config = dict(
    train_examples=26041,
    gain_aug_db=6,
    bias='all',
    pooling='class_token',
    muon_scale='match_rms_adamw',
    epochs=59.0,
)
Rows from block 7 of a small sound classifier, named by matrix and row number. Rows with one number within an expert belong to one neuron, the router's apart. Each number is 50 + 15 x the weight over its row's rms, rounded and kept within 0 to 99. All counts start at 0.
After each expert's rows are labels from the 100 clips, of 14976, where the router gives the expert most weight on average: "top examples" is what is common among them. Only what is clearly more common there than usual is listed. The data: drum patterns on synthesised drum kits.
# router: router (model.blocks.7.mlp.router.weight, 16x320, trained with AdamW), inputs 0-159
# up: expert up (model.blocks.7.mlp.up, 16x160x320), inputs 0-159
# down: expert down (model.blocks.7.mlp.down, 16x320x160, transposed), outputs 0-159

# expert 1
router.1:41 48 43 53 45 37 54 34 42 41 80 52 55 63 52 39 44 37 31 40 62 55 26 58 31 49 61 45 56 39 74 19 56 51 60 46 77 41 53 33 49 71 44 56 31 49 63 31 42 50 47 47 48 47 53 00 55 47 33 31 27 47 41 18 42 40 91 52 38 42 43 34 45 36 56 57 36 00 42 20 62 38 22 53 35 41 87 37 78 60 63 37 15 45 67 54 62 37 19 64 25 44 31 37 68 47 34 28 59 22 53 47 55 42 49 52 40 51 47 56 53 47 45 41 44 35 61 68 59 51 64 63 52 47 61 60 43 50 51 62 48 73 00 43 43 61 68 59 60 50 58 30 49 41 59 28 40 43 13 47
up.1:53 48 47 49 50 39 36 44 50 60 32 53 41 46 52 24 47 32 41 28 51 55 38 61 40 43 40 53 69 37 39 37 60 74 38 50 61 33 29 46 62 48 46 08 54 19 65 64 30 17 34 44 66 57 33 55 47 43 52 65 38 42 18 39 35 59 55 41 52 68 51 55 43 42 49 28 60 52 30 36 44 55 36 71 52 42 64 60 55 36 56 40 45 48 62 74 56 60 51 65 46 44 61 65 44 43 52 47 46 37 61 49 76 27 34 60 44 64 39 87 78 36 67 26 40 41 54 75 52 60 41 55 77 55 39 45 60 56 33 36 48 34 60 46 70 70 51 33 83 18 42 45 67 68 59 55 33 75 54 52
down.1:63 36 54 57 25 37 52 42 61 68 36 30 50 46 42 44 31 44 60 44 41 37 63 10 66 64 60 54 16 50 34 19 34 49 50 45 43 48 38 67 68 37 78 48 29 49 51 67 34 33 53 57 36 43 39 14 49 73 45 38 44 39 39 45 37 61 35 83 61 38 61 65 62 47 35 20 20 43 53 57 42 61 30 55 50 68 59 67 45 43 61 25 60 58 38 76 50 33 42 52 41 43 37 32 44 39 46 29 49 71 53 44 37 69 35 64 32 65 46 55 45 73 32 42 31 47 36 56 73 50 27 35 63 31 13 46 34 39 42 62 23 54 48 51 42 51 56 43 38 31 66 63 63 48 28 34 43 53 46 39
up.2:41 34 17 48 43 41 37 54 46 37 36 33 62 45 53 83 28 85 75 55 52 46 41 64 55 57 68 69 58 34 58 46 42 41 56 33 40 43 55 46 51 64 52 45 10 53 45 44 40 36 31 60 36 33 49 47 50 65 38 60 36 54 68 59 63 43 48 53 59 41 32 47 51 49 46 68 67 64 29 40 54 63 67 22 45 31 38 40 37 44 45 59 51 50 67 53 37 24 37 48 35 59 36 42 57 55 40 68 50 51 49 68 26 23 39 66 22 24 52 77 41 45 88 58 31 36 67 43 30 40 43 20 46 29 32 38 69 53 61 84 55 47 39 26 42 72 50 67 53 47 35 36 56 52 42 84 45 59 37 45
down.2:52 60 49 39 63 62 67 46 28 59 34 40 69 50 22 41 28 64 65 63 22 50 59 42 70 59 49 51 56 31 61 44 71 58 51 45 56 56 32 31 51 36 31 53 65 43 51 42 35 55 45 51 65 70 70 18 56 61 64 30 20 40 82 63 62 26 52 36 67 24 46 62 52 67 58 50 55 29 60 44 71 24 40 69 61 20 66 55 54 63 89 35 34 28 43 68 39 67 51 30 69 53 69 49 33 65 44 54 30 04 51 43 53 54 28 51 57 25 30 70 25 69 60 49 13 41 63 66 37 49 45 57 77 59 51 52 58 12 65 76 74 52 22 64 31 37 60 56 54 42 40 38 48 46 48 65 64 47 30 51
top examples: tempo: 150 to 160 bpm; bossa nova; tempo: 160 to 170 bpm

# expert 4
router.4:55 50 44 35 54 46 35 50 52 57 53 41 51 41 62 42 62 63 84 62 48 35 38 58 57 49 55 33 54 52 52 28 43 99 56 52 50 63 57 37 49 24 40 59 37 43 50 26 54 64 55 61 46 65 42 07 38 21 52 59 55 47 46 47 62 53 54 70 70 50 72 55 48 17 66 40 22 28 38 66 29 25 32 56 46 47 44 73 75 60 23 70 31 68 40 47 62 36 35 38 36 72 32 37 40 51 56 52 30 27 71 64 37 43 56 37 58 66 56 39 70 51 34 03 37 30 48 49 36 43 48 39 57 57 44 55 48 77 27 60 50 58 02 59 15 42 60 60 48 21 53 56 46 62 43 57 58 63 16 44
up.1:47 26 42 36 47 39 47 55 61 53 33 69 30 31 66 61 22 32 52 25 89 63 46 31 43 59 45 45 39 60 70 45 39 69 95 48 33 29 56 38 67 44 56 20 49 63 52 55 40 45 50 48 67 60 53 48 44 55 49 53 37 28 94 76 61 65 41 64 69 68 54 62 46 19 39 63 56 53 55 46 52 39 51 35 58 28 55 37 43 55 46 42 64 37 20 53 46 61 80 39 50 42 33 71 37 45 46 24 42 47 47 51 77 49 53 21 44 49 45 76 43 62 57 43 66 46 22 54 44 27 39 49 55 41 38 42 69 55 46 85 69 25 34 63 42 82 32 48 41 62 54 73 10 22 31 27 63 64 93 31
down.1:36 71 38 64 37 31 33 38 36 67 57 49 55 63 60 78 48 49 57 32 51 44 31 27 65 52 42 56 59 41 44 60 62 50 58 61 58 75 56 37 62 44 33 37 52 41 60 40 65 47 77 64 99 76 49 61 52 69 68 37 57 57 45 42 43 55 40 35 14 32 65 70 70 34 47 58 30 66 40 21 50 49 14 64 36 35 52 53 58 44 25 58 41 42 37 46 56 46 43 62 50 61 49 44 42 37 48 40 55 62 46 58 60 36 34 49 54 55 56 43 39 35 51 58 38 50 50 49 70 69 52 67 45 34 46 52 45 64 61 31 32 30 34 59 58 33 89 60 44 36 70 29 60 30 38 44 94 18 32 42
up.2:49 45 57 35 48 31 41 58 46 52 36 29 38 36 82 41 25 44 52 59 42 61 29 57 46 33 25 48 58 74 78 34 59 31 66 55 33 40 54 61 63 63 69 48 59 43 54 50 58 60 52 78 31 48 63 54 51 60 31 59 42 41 18 52 54 25 68 62 45 73 43 52 56 53 34 32 67 42 43 46 29 33 46 60 51 24 44 45 60 71 76 36 46 51 55 48 54 56 42 40 31 33 35 43 65 46 61 35 52 43 56 56 93 43 38 42 42 58 32 99 60 23 85 48 44 38 33 54 38 49 44 19 65 49 44 58 69 62 61 30 60 57 53 42 72 53 47 46 72 46 35 54 57 40 53 43 47 48 78 59
down.2:55 51 56 50 55 87 39 67 39 45 36 45 45 46 39 48 44 35 43 37 50 78 61 21 21 58 34 52 67 47 47 30 47 30 59 43 33 49 31 72 37 50 50 61 45 29 48 27 35 75 59 56 65 49 42 45 64 34 43 43 17 79 45 65 54 57 50 81 62 63 63 36 21 59 79 78 82 60 56 47 26 46 51 41 46 52 73 43 54 46 65 56 60 41 30 55 58 38 62 47 32 34 63 68 64 51 63 44 51 42 91 70 66 61 36 34 59 51 57 46 75 44 69 54 56 32 54 57 74 68 33 45 71 40 30 75 60 31 27 69 35 58 47 43 57 66 58 62 26 42 53 49 75 61 59 36 50 48 42 55
top examples: tempo: 150 to 160 bpm; bossa nova; clipping

# expert 14
router.14:54 44 60 39 51 49 25 51 38 47 60 54 61 00 41 51 48 65 42 44 65 56 69 53 48 34 59 62 26 58 57 68 64 50 34 39 34 23 36 61 57 64 44 63 51 57 57 69 49 33 45 29 52 32 51 50 60 50 53 20 31 55 49 16 42 66 43 33 50 31 43 70 60 21 34 54 32 33 53 51 43 51 31 57 51 58 69 10 10 55 54 42 50 51 41 27 58 36 53 39 46 31 47 68 61 60 43 54 56 35 56 61 59 29 60 70 63 65 61 55 24 55 61 48 23 40 41 27 69 64 57 72 52 50 61 35 41 41 41 48 42 52 44 69 40 55 47 56 99 61 45 35 29 57 49 25 34 52 99 35
up.4:48 62 47 48 61 44 71 33 50 56 49 45 53 41 59 59 57 40 53 45 21 61 37 56 62 52 41 60 54 45 52 42 46 99 72 41 46 48 32 33 30 51 30 49 44 57 41 43 27 58 70 72 27 50 14 47 59 43 65 45 56 46 43 61 72 72 65 57 66 56 59 62 69 80 47 49 58 47 39 37 40 62 36 37 59 63 37 67 51 56 56 67 56 68 55 32 35 46 68 58 63 41 57 46 38 63 40 66 37 64 53 52 31 72 55 58 47 51 41 28 42 40 55 39 47 62 51 35 46 51 80 33 73 47 32 70 52 58 35 26 53 45 52 25 31 47 41 68 70 99 50 29 14 39 49 50 61 58 00 28
down.4:45 48 60 56 61 44 47 39 31 74 35 39 46 51 28 73 27 56 42 56 27 65 59 56 47 46 43 51 47 62 66 68 49 51 48 39 53 82 58 86 46 41 24 32 29 57 42 70 46 44 56 61 43 41 62 20 63 48 64 27 50 42 68 67 49 43 51 49 53 53 67 31 34 58 28 90 15 47 60 50 64 35 61 48 13 46 53 71 71 51 54 38 51 61 39 79 51 44 28 39 77 43 79 81 64 55 40 49 41 50 64 39 48 63 39 60 54 46 32 36 50 80 46 57 73 12 29 56 56 40 42 55 28 51 46 35 24 30 32 38 72 70 67 27 50 65 80 42 33 55 62 39 50 55 56 47 44 34 29 53
up.5:43 59 48 61 44 62 56 50 52 72 67 55 35 61 49 67 74 61 37 49 29 39 31 66 49 54 38 61 32 40 42 35 31 58 52 59 58 55 56 47 51 38 47 51 59 17 47 59 45 74 50 49 43 52 41 54 56 30 39 47 28 28 40 40 65 59 58 48 55 39 31 40 55 57 78 60 39 32 29 21 63 62 62 42 48 65 78 35 76 12 18 42 32 42 58 59 41 19 78 44 42 49 43 19 54 63 44 49 53 58 58 48 48 42 58 66 31 99 42 22 44 38 56 49 48 50 59 39 23 51 41 30 62 49 77 47 26 37 43 57 64 38 59 36 56 44 44 33 37 60 31 40 33 34 32 40 53 53 69 37
down.5:63 42 77 42 56 46 43 36 46 58 47 66 59 49 61 79 54 59 56 62 57 43 20 71 68 51 62 52 55 30 43 65 61 46 39 55 44 45 42 48 55 65 45 77 44 51 38 54 54 24 32 47 64 43 39 52 49 22 58 58 42 57 57 38 31 50 56 42 43 65 51 70 75 20 45 36 65 24 37 27 66 73 48 44 61 40 52 36 65 99 53 30 38 66 49 66 46 16 73 61 36 82 45 65 49 48 49 52 48 27 20 73 79 76 60 49 63 37 32 51 21 51 45 44 48 26 27 74 65 58 97 35 38 27 51 47 61 53 60 42 72 59 19 38 43 77 74 47 31 53 32 57 32 51 66 49 48 43 38 39
top examples: tempo: 150 to 160 bpm; clipping; text has "clipped"; bossa nova

# expert 0
router.0:54 56 28 77 32 56 38 68 34 51 59 41 61 48 71 25 51 66 85 56 46 48 55 45 51 53 47 48 53 54 54 37 69 48 52 50 45 33 48 48 37 41 84 48 50 63 33 47 57 37 53 46 50 55 59 34 41 65 43 57 51 48 60 40 68 71 66 56 55 20 43 27 66 31 59 38 37 28 39 55 53 68 41 55 33 46 49 80 52 60 99 79 44 65 41 44 54 38 49 56 48 72 77 50 38 50 61 55 46 57 52 30 29 39 66 18 53 40 42 39 68 41 52 24 19 37 31 40 43 50 53 43 52 38 37 40 62 38 28 64 45 88 31 46 73 56 37 60 37 70 55 47 61 58 67 81 56 43 56 57
up.5:46 43 55 30 54 35 34 47 49 53 37 38 42 61 61 53 58 33 42 71 44 43 27 46 48 54 68 20 62 58 86 45 48 50 03 49 22 51 41 44 61 64 26 34 55 75 47 33 55 39 58 04 53 40 43 65 47 33 65 71 61 52 14 32 31 60 45 49 53 61 47 58 54 54 34 55 49 40 45 53 87 40 25 57 59 52 58 35 46 71 54 63 29 39 55 54 43 59 51 45 68 27 61 55 24 65 52 76 47 30 64 38 48 69 32 51 50 25 49 55 42 51 57 51 68 42 41 76 87 72 37 39 68 48 48 63 30 30 34 97 58 52 50 67 60 77 55 69 46 33 57 64 50 60 54 54 55 48 15 56
down.5:55 57 38 74 49 48 34 51 72 63 56 44 46 27 45 39 79 39 68 34 71 75 26 55 63 49 54 64 48 85 30 48 52 48 51 66 49 31 38 30 57 58 33 32 72 57 51 64 64 45 46 59 65 86 44 53 40 56 84 66 32 71 58 71 62 39 63 47 40 22 45 61 41 59 62 49 27 43 60 56 43 45 48 30 46 56 56 48 57 45 34 79 39 42 31 74 60 33 47 48 24 58 41 49 59 81 60 70 68 32 44 16 12 27 30 54 35 48 37 46 26 64 67 54 21 62 44 11 37 58 59 67 43 55 30 43 82 91 62 51 65 72 34 46 50 55 28 51 91 40 80 65 65 43 27 45 53 53 81 57
up.6:44 50 38 33 73 17 66 62 55 55 57 52 54 38 47 46 59 47 50 54 26 59 45 57 48 55 29 34 35 56 49 45 55 00 48 53 52 65 56 64 65 76 43 69 61 82 56 73 37 38 61 77 44 50 52 00 53 53 56 34 56 50 33 67 51 78 49 44 48 51 52 34 48 66 36 44 45 58 37 60 40 50 63 28 45 41 40 59 25 69 86 77 64 60 49 33 58 63 38 66 38 40 72 85 47 65 46 81 50 35 52 59 47 51 21 41 38 48 57 46 47 48 46 30 57 65 58 49 34 41 39 47 67 37 40 46 38 33 61 06 38 39 52 32 54 43 61 76 62 61 37 47 19 45 58 70 46 56 62 48
down.6:47 39 24 47 56 55 19 16 32 65 47 59 62 44 63 64 55 72 28 48 46 45 42 64 73 71 43 44 55 21 47 88 37 55 31 55 41 30 71 59 61 52 52 66 45 33 68 67 47 59 83 49 91 78 25 13 49 43 48 49 36 40 52 20 57 39 35 43 39 70 72 48 69 64 55 55 67 56 70 62 59 69 51 27 55 57 55 44 46 45 26 69 56 42 51 63 40 50 28 50 45 53 59 53 30 87 31 32 70 46 52 34 38 32 45 70 64 20 37 66 55 36 55 62 33 50 48 23 45 61 54 57 54 70 52 61 75 59 67 56 26 55 69 37 68 67 55 76 71 64 41 47 30 35 56 67 55 54 66 32
top examples: rimshot; tempo: 150 to 160 bpm; bossa nova

# expert 8
router.8:52 67 65 43 43 73 51 56 68 56 34 53 52 49 46 69 67 48 27 79 59 25 34 63 69 50 67 38 45 51 68 56 41 40 61 58 57 45 42 71 71 40 48 63 56 62 70 22 51 52 48 50 63 35 44 60 51 83 42 56 51 65 04 43 46 51 47 67 36 54 47 30 32 62 49 42 63 48 62 25 48 77 77 62 44 70 59 70 37 51 05 33 32 44 78 58 31 74 30 46 80 53 61 44 87 53 46 45 42 34 49 46 41 54 45 67 51 45 46 38 28 55 54 45 50 51 48 25 45 44 52 36 69 42 51 62 60 44 41 54 41 46 64 50 81 47 69 58 45 78 37 47 65 49 51 60 37 37 31 58
up.0:43 46 50 53 44 35 48 51 53 52 56 75 42 34 51 67 45 68 47 73 24 62 44 46 52 41 24 44 57 42 58 65 45 42 26 36 31 54 73 53 44 67 37 47 53 36 48 43 77 36 38 37 44 35 28 56 52 55 58 49 56 53 64 41 49 50 52 27 50 58 53 57 50 52 50 46 45 32 43 28 30 29 25 78 51 46 30 49 50 75 69 61 49 53 30 21 54 43 58 41 78 63 23 17 71 48 49 69 57 43 53 40 55 42 34 77 82 84 70 36 57 50 13 77 37 61 37 28 59 52 47 43 65 34 62 31 45 42 42 33 60 47 48 33 38 55 64 29 43 44 49 59 58 53 61 40 48 47 49 58
down.0:65 65 44 22 67 90 56 61 47 40 26 44 53 52 30 51 46 24 31 52 19 61 28 45 41 46 69 52 35 77 46 48 83 61 47 52 43 80 57 44 66 53 32 67 64 41 48 46 44 65 61 43 80 41 60 81 54 50 37 35 44 54 41 67 46 56 63 74 30 20 76 52 58 68 47 58 54 44 67 49 53 71 32 51 59 67 38 39 50 48 51 62 55 46 35 71 62 56 74 63 42 51 64 81 27 38 28 46 33 68 50 47 64 25 58 41 47 61 66 60 50 70 30 42 24 69 37 25 44 51 38 80 49 46 39 73 42 40 49 29 76 23 49 87 60 40 18 66 73 24 49 42 29 68 25 75 69 44 60 41
up.1:34 51 38 48 69 66 57 56 31 35 52 42 52 54 25 42 90 84 53 48 54 41 61 62 54 62 50 59 31 68 26 65 64 36 64 51 47 68 47 41 49 52 50 37 45 94 55 30 47 75 46 64 40 82 33 78 66 60 58 58 42 54 86 85 49 45 75 36 45 42 48 51 52 36 19 50 49 57 71 67 41 61 48 53 58 69 68 52 28 95 49 55 58 57 57 50 52 31 67 40 48 39 41 60 77 49 56 42 66 41 39 65 58 59 57 27 73 54 68 34 45 50 43 44 55 56 45 49 62 66 48 75 52 38 48 44 55 43 58 15 54 36 53 58 44 65 25 68 43 14 64 61 43 67 30 69 62 49 78 59
down.1:42 55 34 57 56 57 44 45 52 43 48 66 46 42 23 11 29 63 84 30 38 47 55 48 58 48 41 29 43 46 76 17 63 70 55 59 31 47 47 47 54 65 70 58 71 48 74 51 56 15 51 74 22 45 65 75 70 35 49 44 67 13 45 50 30 45 80 33 55 51 43 69 49 64 68 60 56 20 32 30 41 41 50 56 52 77 73 16 52 49 67 43 36 38 62 41 30 80 47 17 41 48 29 49 74 54 60 44 44 49 41 51 66 66 40 52 56 64 34 54 67 34 55 38 77 46 35 56 36 44 24 20 52 39 36 45 58 35 50 74 32 44 49 52 44 42 49 57 75 64 66 71 60 60 57 60 42 58 50 31
top examples: shaker; rumble

# expert 15
router.15:40 41 52 28 36 32 52 55 57 56 50 59 37 55 64 39 39 45 64 36 50 66 54 74 48 27 58 58 53 53 50 20 51 75 24 68 62 22 46 45 42 60 63 55 33 54 58 32 39 53 34 26 31 36 71 26 66 25 37 30 43 61 32 30 54 56 47 45 38 13 56 60 40 46 52 79 56 35 43 39 60 25 51 44 64 05 65 48 52 41 26 57 82 52 21 63 44 43 67 40 32 25 38 60 69 52 43 41 62 28 49 53 61 40 49 66 52 66 64 56 59 72 58 10 48 43 57 58 37 46 68 59 41 61 77 56 49 49 47 32 45 37 30 56 54 41 59 69 71 53 56 46 53 55 36 44 52 58 15 37
up.8:62 45 36 58 53 35 65 57 24 48 35 52 30 78 47 50 37 60 52 58 54 69 71 59 56 41 71 68 54 57 20 43 75 61 51 66 38 47 49 43 42 59 38 54 42 36 34 44 46 63 50 39 38 51 56 30 52 52 35 39 37 46 46 27 57 54 50 61 35 64 68 62 64 66 32 42 46 61 41 29 36 40 57 33 46 34 48 47 50 49 59 37 67 47 51 78 45 64 33 64 59 47 38 58 43 42 57 64 40 64 40 36 77 87 55 55 48 48 65 43 50 46 46 75 58 56 39 41 19 75 62 17 58 55 45 61 74 51 51 84 51 54 67 33 49 88 38 33 25 07 45 63 58 66 67 72 50 38 32 50
down.8:58 42 69 42 37 63 26 23 56 60 43 62 39 31 56 49 65 52 29 58 41 66 27 45 57 63 61 56 36 59 38 37 30 75 26 43 59 74 57 52 53 46 62 65 68 50 80 42 41 50 59 52 46 88 72 38 21 45 39 28 48 51 38 16 82 72 65 56 58 45 68 48 67 48 36 59 47 24 45 44 63 34 47 47 54 45 38 34 65 49 55 50 44 49 58 26 36 50 25 26 53 37 70 56 56 60 63 61 69 65 28 23 74 46 17 54 37 36 43 47 45 58 56 53 39 47 45 58 62 60 66 50 45 54 50 38 18 46 32 52 46 75 47 50 19 23 77 70 30 29 95 32 63 48 45 42 67 50 60 74
up.9:57 57 50 69 42 57 44 54 60 66 50 66 53 67 58 58 71 31 54 38 34 52 56 54 60 65 99 48 56 74 30 52 71 65 70 44 51 73 60 65 44 60 12 39 49 61 63 45 60 00 37 55 70 22 44 26 44 55 47 73 21 53 61 80 39 42 37 51 66 30 54 66 51 79 62 45 44 66 43 38 67 50 53 52 65 68 99 34 48 60 55 62 31 41 58 64 45 61 58 39 64 19 53 40 63 43 50 57 62 50 55 35 67 43 32 76 56 42 37 44 60 63 48 53 42 32 70 35 70 77 45 62 30 53 72 54 74 39 66 76 80 34 33 47 58 81 58 45 40 71 55 46 50 38 47 45 54 78 03 71
down.9:71 56 44 41 48 53 69 38 30 43 61 42 29 63 56 53 56 25 53 43 29 51 35 55 44 54 62 62 53 57 24 42 46 32 49 31 36 33 56 26 75 60 76 63 72 57 63 55 31 44 64 48 61 27 32 61 69 48 63 41 36 43 25 52 46 44 41 55 56 45 55 72 55 64 51 63 41 47 77 35 35 33 59 64 66 46 33 62 67 65 50 87 45 32 48 46 84 41 42 54 49 59 51 68 61 51 49 59 30 68 48 93 57 42 54 49 85 41 62 62 77 51 70 58 67 40 43 73 38 20 36 51 42 56 49 61 34 41 39 65 65 45 37 33 70 41 67 21 45 27 33 41 70 46 47 69 50 53 43 57
top examples: tempo: 150 to 160 bpm; clipping; text has "clipped"; bossa nova

# expert 3
router.3:41 45 31 68 53 37 71 42 44 53 54 45 37 69 24 62 39 45 05 60 48 47 45 42 61 52 53 52 44 46 29 50 28 74 52 49 47 53 67 35 56 63 42 55 31 49 63 38 35 61 46 35 46 55 62 25 46 50 44 58 45 43 46 29 62 55 69 49 61 94 51 42 39 50 34 56 48 40 48 51 14 68 50 61 22 43 79 37 39 54 43 34 70 48 57 31 42 51 52 51 27 48 69 32 43 48 43 51 71 86 44 63 48 75 44 21 39 57 55 62 68 66 56 43 30 65 39 53 39 68 44 41 45 53 70 38 34 65 42 53 47 66 41 65 31 66 60 71 20 29 36 45 62 37 65 60 43 43 00 27
up.4:43 46 54 51 43 34 58 57 48 61 43 60 84 45 43 56 46 51 33 18 80 65 52 45 54 53 56 50 61 50 87 43 42 54 36 73 57 56 61 33 56 45 39 23 50 35 52 60 58 37 40 51 45 33 79 52 65 46 64 76 61 50 51 45 49 55 50 53 63 34 76 55 37 49 41 67 45 45 35 27 99 27 44 53 46 34 40 57 53 38 00 33 51 79 37 77 29 53 50 50 66 24 48 58 32 53 63 38 73 43 54 36 58 49 66 61 58 44 47 47 35 46 34 50 63 49 50 75 62 40 57 36 64 77 41 53 35 59 57 41 45 52 01 64 53 45 39 47 38 51 47 50 49 60 51 60 48 39 68 71
down.4:44 88 58 52 28 16 69 39 42 66 39 51 51 75 47 51 68 62 77 54 53 51 39 51 27 47 85 50 24 46 53 77 55 56 63 39 49 51 73 51 25 48 44 66 59 48 64 31 32 60 44 47 74 62 64 25 42 45 45 34 36 47 66 61 53 30 29 17 57 56 49 17 51 54 35 69 73 16 87 52 62 68 56 75 47 43 33 65 50 66 69 40 47 77 27 34 37 33 42 53 22 72 77 37 49 53 35 40 50 47 55 54 43 62 54 58 47 33 68 34 32 44 70 09 56 42 66 46 64 16 46 46 57 46 41 45 58 48 53 58 51 33 36 61 59 59 55 53 67 50 41 41 51 15 61 82 82 24 45 41
up.5:49 35 23 42 45 54 63 53 32 54 56 47 52 77 58 42 34 49 41 23 49 51 35 49 53 58 42 45 40 52 99 53 32 10 67 14 54 63 39 60 39 32 58 45 36 47 59 33 57 24 44 24 44 42 56 55 47 75 36 53 51 53 69 45 65 62 59 44 41 35 45 51 55 28 58 51 32 55 29 44 57 56 49 43 49 65 48 76 49 22 59 53 69 42 55 63 35 55 67 57 50 67 47 28 51 51 45 54 55 72 52 41 76 43 54 38 64 16 54 39 62 71 57 65 58 53 46 20 49 40 38 48 79 54 41 55 56 53 44 54 60 54 28 50 33 13 56 59 29 22 61 36 46 78 49 99 56 50 51 80
down.5:35 60 41 43 56 49 61 55 68 53 69 49 44 42 39 35 20 57 62 48 36 38 58 63 30 46 55 45 46 46 23 52 54 59 46 39 64 36 60 55 58 63 46 59 52 42 30 47 67 55 53 50 51 52 41 33 57 51 78 56 60 55 48 60 34 73 51 61 26 64 19 52 34 52 56 71 66 52 35 43 93 30 60 49 77 39 35 66 54 47 33 46 39 44 46 47 66 00 35 48 54 61 42 42 46 47 43 41 59 48 49 37 66 50 45 33 32 35 47 57 83 48 32 55 64 78 56 64 53 65 59 61 48 35 48 64 51 54 70 66 49 47 63 41 49 28 32 66 67 39 67 60 53 59 68 39 68 87 52 25
top examples: clipping; text has "clipped"; tempo: 150 to 160 bpm; bossa nova

# expert 13
router.13:55 64 37 41 28 62 61 54 58 65 29 42 67 70 62 52 73 45 61 61 37 33 52 34 60 63 61 40 62 39 62 42 35 67 67 44 70 75 49 64 45 27 80 26 56 65 34 38 62 49 68 63 59 47 32 55 27 43 61 67 71 60 34 73 57 35 44 58 56 62 57 31 25 44 61 59 48 57 28 56 59 38 62 42 54 50 45 36 41 26 54 45 39 58 64 38 33 55 69 65 65 55 69 62 50 41 59 57 30 68 66 24 34 28 36 56 50 66 19 30 34 49 27 31 50 35 46 36 42 42 35 48 42 34 24 38 76 46 57 58 33 37 52 38 54 31 45 50 19 41 57 22 48 73 66 38 64 40 41 57
up.5:40 55 37 61 42 22 49 43 56 65 65 42 68 52 08 51 72 60 60 70 44 42 71 55 68 60 47 66 42 59 57 63 67 59 53 49 63 53 86 45 45 28 69 30 49 22 38 37 62 75 50 94 55 34 20 30 53 51 83 44 44 67 57 10 45 66 48 37 55 58 42 54 50 60 92 54 45 42 54 65 54 68 73 41 50 42 38 45 53 24 69 49 53 44 32 66 36 50 56 53 54 28 52 49 35 78 48 49 63 14 45 53 29 41 77 67 60 57 58 37 49 57 21 28 50 57 67 50 60 60 76 55 46 60 49 40 29 54 34 23 57 47 45 52 37 41 70 34 36 24 59 45 37 69 54 64 56 52 73 15
down.5:63 54 47 81 22 62 53 34 17 50 38 57 58 44 87 11 62 42 70 27 32 44 40 54 47 53 39 47 23 48 64 66 59 26 57 39 41 45 76 46 26 52 32 69 69 54 49 52 41 48 36 17 37 59 67 47 46 55 53 45 36 53 62 40 50 73 67 41 45 37 48 59 12 65 56 62 65 61 67 37 79 39 60 47 47 49 53 46 54 57 32 43 67 57 33 67 40 51 75 38 69 50 53 41 81 62 78 54 54 28 33 57 50 44 65 19 53 52 42 49 68 21 62 42 71 78 33 45 51 52 41 34 56 39 42 66 54 44 47 63 57 61 73 62 51 50 49 66 50 35 25 52 42 08 52 57 46 61 60 65
up.6:46 39 64 32 62 24 40 49 31 28 54 64 22 25 41 34 60 60 45 36 63 22 24 59 40 69 43 57 52 40 00 59 39 24 40 50 46 46 66 51 52 55 53 52 51 55 66 57 37 38 65 62 67 28 39 16 51 38 35 54 42 46 31 99 42 61 34 22 35 47 58 65 51 46 43 58 66 29 42 24 39 60 43 52 53 26 06 57 50 47 65 56 30 31 25 35 48 38 45 38 65 49 62 37 49 46 51 60 43 50 57 69 50 52 50 46 45 35 67 38 41 40 66 65 40 57 59 57 05 36 51 72 55 51 72 53 61 49 32 48 59 29 46 68 68 48 46 38 81 49 52 64 37 28 48 80 37 48 62 52
down.6:45 63 30 60 62 27 20 81 24 67 48 30 26 79 66 32 73 36 43 53 56 45 54 30 44 44 57 59 30 54 60 53 48 51 72 50 71 44 32 45 52 59 71 52 22 49 51 82 47 28 31 51 31 67 69 72 49 44 36 48 23 40 39 38 60 52 56 37 56 51 50 60 52 57 34 43 52 63 33 57 42 46 00 50 56 56 62 76 40 55 30 72 39 59 46 73 31 23 36 51 60 50 18 66 46 33 50 70 44 53 47 38 63 60 41 62 31 23 35 59 56 50 49 48 70 43 53 61 51 47 45 51 52 67 35 55 26 33 76 40 68 30 54 58 27 55 58 34 52 42 82 48 46 52 41 54 57 59 70 58
top examples: tempo: 150 to 160 bpm; march